config.toml
train_examples = 78125
spec_augment = false
win_length = 400
norm = "layernorm"
learning_rate = 0.016
orthogonalizer = "polar_express"
max_grad_norm = 1.0
Rows from block 5 of a small sound classifier, named by matrix and row number. Rows with one number belong to one channel. Each number is 500 + 50 x the weight over its row's rms, rounded and kept within 0 to 999. All counts start at 0. Numbers have three digits each.
After each channel's rows are labels from the 100 clips, of 14976, where the channel reaches its largest size: "top examples" is what is common among them; "loudest band" is the band of the loudest frequency at the time of the peak. Only what is clearly more common there than usual is listed. The data: struck, bounced, scraped and rolled objects made by modal synthesis.
# filt: filter width-3 conv (model.blocks.5.filt.weight, 192x192x3, each kernel summed), inputs 0-95
# gate: gate width-3 conv (model.blocks.5.gate.weight, 192x192x3, each kernel summed), inputs 0-95
# out: residual pointwise conv (model.blocks.5.out.weight, 192x192x1, transposed), outputs 0-95

filt.53:511554460395540518517498502412470416440541587545488520568599540505486451450467456554446504539504544564475520517524443497521421543518528487446428585538478416469496434458538488531476433456603528481511370435559464507562525500485608525458517447521551478525505489512618484458514540433558540531
gate.53:409486462434596488470525425533494487493507448467472483478468563494399463469436599549420543555426451624551554488537521442431435540473506450577506556486564465532498474492511537453578510512580462474472442463523443562435486426565469559413485538486507469555523544525462534483548554604557480453
out.53:516488469463482379566545539523521466541564493493474438605603531496423483532453622491467489526590459510488524471496467497548424559462505486454448564517540606551518605537385450525459496559518526459561507484486512501525559356498449448459417465499429550538602489428515426462504481421543495584
top examples: plastic-like damping
loudest band: 500 to 1000 Hz

filt.174:509491512508422475502508519455519440396517537542634625558583493473414423505532458514576520573479587488513496529565378545419518532428531482476584473513486535494436514596553536478544502567571481432515604444454564525504550500557487467517390417466561434466500521470526596450443452512486472551
gate.174:535523460613536590495548434490522449456424416433478514490457518456418483559455527512473434474541517503572563554575523564509366508521484569521465508436491488517489482530496520512562545529523439548488432477550517558501343530478521448527504578453561508502536437428395513446451397610564450482
out.174:390563456477412534511534490510405480490602501537544578511463503498522483488514500453461551553553471511467431425499574437433509460467561474451529541521529558486477504481431616560513527586485469534562524565421567420464450521461540538582557487529447498550471459551568523556470452482490431508
top examples: steel-like damping; membrane
loudest band: 250 to 500 Hz

filt.49:462605416496549555454486478557553555537509401398543576541486450557434444521564473497511477548474486520540534489487507431492518527458543529412522460442455448485504499512452473558515536514501594556434523447412516517447466620478464516544516555409568461500473434536544508493461497484515511504
gate.49:484415500478509535600505486488524507502494442452594459636458481470469446417467534477439484456525507559598496541486443463475451542574495528493624485503587486509530452536473531525519496515494516393566526445510493563587470499418595508464386512422492466558437539559535474468471418489488535512
out.49:511453557535498565494453502429396454450491598516459428555412463513457486489538496588489537559562497522457447423574421547418578506473433487497540545474492484539409469489513537466457482548462518469583506483499456516463524480531542428394443496447548519534565488531434420573584383461550474469
top examples: text has "noise"
loudest band: 4000 to 8000 Hz

filt.22:496525536364441525452533520630519515500480481498512489607423532567416558523575583532470565476595432514460436499459496550473591555456504501372513550483569516493530523563386564537484491510560516423477527541442459428564528522513518436510386497499509423467502500512551457537465424494479486513
gate.22:435453466505600418478532519526450471585475480500521427449474453489465517488574435559521513450480516496442518557480536531438433593473415436518485529453438467522645527483508611550413488455472546493566546485546398452495516461629392530471472535472505430490471464408527462510549455502527467544
out.22:378491494565488506454526401569524467444535445428475487535589528487506491504543527565518468577506521444555457453502456468491405491574526511525478521521481496565568470482486506511482553474499539427527508566474517563460422503417566456574500464475378509508482610523583562431497507521445480608
top examples: rubber-like damping
loudest band: 250 to 500 Hz

filt.7:513447579483499480528526445537553559552576473473499546521521489535599498562492469486540440487487508507492468503513511592479524466474542597455441579521493520581508434416489531553477537529443448432521479520485447543540518390435560465516592427485610489510490551509530566498444437534500479485
gate.7:460521531503478496570570445487512497525374652505528435473449504595474539523540514496453443475507577536556490529501482459436483433583434453452478590528482446532417527469518481591551463441469503534499534482441483535439474514352577512542404559438499490406424480465483505505479531538497558523
out.7:484474479464525514484491575574453489532505459539478603494367510488437448532497447394458487520542574483467479509487494494528470388599460479500620414541530539436435453473452430548528589484604538466398580465542534488485521475617413514522468540549411492518443514526553459418525467523558642553
top examples: striker: soft; steel-like damping
loudest band: 500 to 1000 Hz

filt.43:540521454494508426467536478480523459548532526533615478514393393440462493485472471448512372483442501544478457547497568635464503577413499490504519449470559447505530437475545547564477497560499546567496541535503507429425531454525390480472503536543545451469431484456583435534534472552502425561
gate.43:537455467547482497509440568573519524521545466585495537475529446518434464537481582563447508471448510415611550615566477433506459471505460536463478469417479420573543396518516509480512516499452508478409510604514450438475403525450503596494479611474501441498557615540515482504406553511555463419
out.43:489567414496345537478498467531529517543522421468394647471450526552558549508545423551575522518522539513461595580526452510534503496499489565564452419434522427581516481429469486450485421516457443419453527557535461536524493489463479392502563477516474511430532428416492545541521454459551511448
top examples: repeated hits
loudest band: 500 to 1000 Hz

filt.13:492499528457429488559488516563558542452483496507566542497576538451513463537539569480528546486446555472461510516474438458531546505408408548518527565430601407389433460564534529450513492505503476489354613502541497502467413515443454497537463531425525545504494462505508468459468468592520415526
gate.13:497498476511453585520453431455546524474528498656478462410517474531527464455526469466489463458505436472582544517563465558485514410489532395499523468551463509542601529552556381404530427533541468515449510532474457463537566466510438411500605556407560484596487417491539444539387564577485469495
out.13:466517487570518562451482547604552541542501470504532418435468442525496576535463593448530453548551455551587447494529516484458455521445486532518472499435548519555519393457521457582431562541426574495507453566448567497557573514477542466419543500462470411520500452505597566488389526507506497525
top examples: rubber-like damping
loudest band: 500 to 1000 Hz

filt.44:555467478497562598550534562492451495518610409556571577455497495473491471510526577413492506520426490478441509503481527513487489435456518468447554559432491534588527435524457560430478509431633460465501453520534442547549528455486534513514539462566472440576500480498439445484520549560402560529
gate.44:500470593444447444489504459443586405534480505561416560363459486482500485457467455544399488534469478560458525477505433505507492537460570431434520558554503478539542450496616450482520439529557504497527524505583506472548557513485473428461519539368518453563484452431451518475512604537467556515
out.44:510526571552467507493474542467492444525554593493537484415514536413461542467503471538490357455494515522467447522560488443483512481495489486420437505543560558540464417544508498387482543506538532525528510494471426539596395522550490454529504488459543385492402432568470516539509493482471600478
top examples: striker: soft; membrane; pink noise
loudest band: 250 to 500 Hz

filt.151:507437498643481548491503493521531550481462442451538531573572508617550370471482512508569515455548448514563499585537511445497412543509479564431522621465636501489562445482415499603518550482575501502503506540532398486416438512529471476489464541484441491459530470550489521522558390538524543589
gate.151:466480441551488490486530552545433564603514517456508500402577544541398458536515560497357549468481531497427472495503527482560456481460429433476467500500470503507459501488473546471564582554527482443491430524491427630478433462490448441527470524510489515455631457510499403474430470502551418539
out.151:488521506430451451430526459528516489607499564524510489498523559465541576501508470555448577574441497552477606486468499524514418434539481553463536445483468454518538479502411562523428575480535519571497457469574589523434546477540445515510577499609508450528380561466532479451478413413494457555
top examples: rubber-like damping
loudest band: 250 to 500 Hz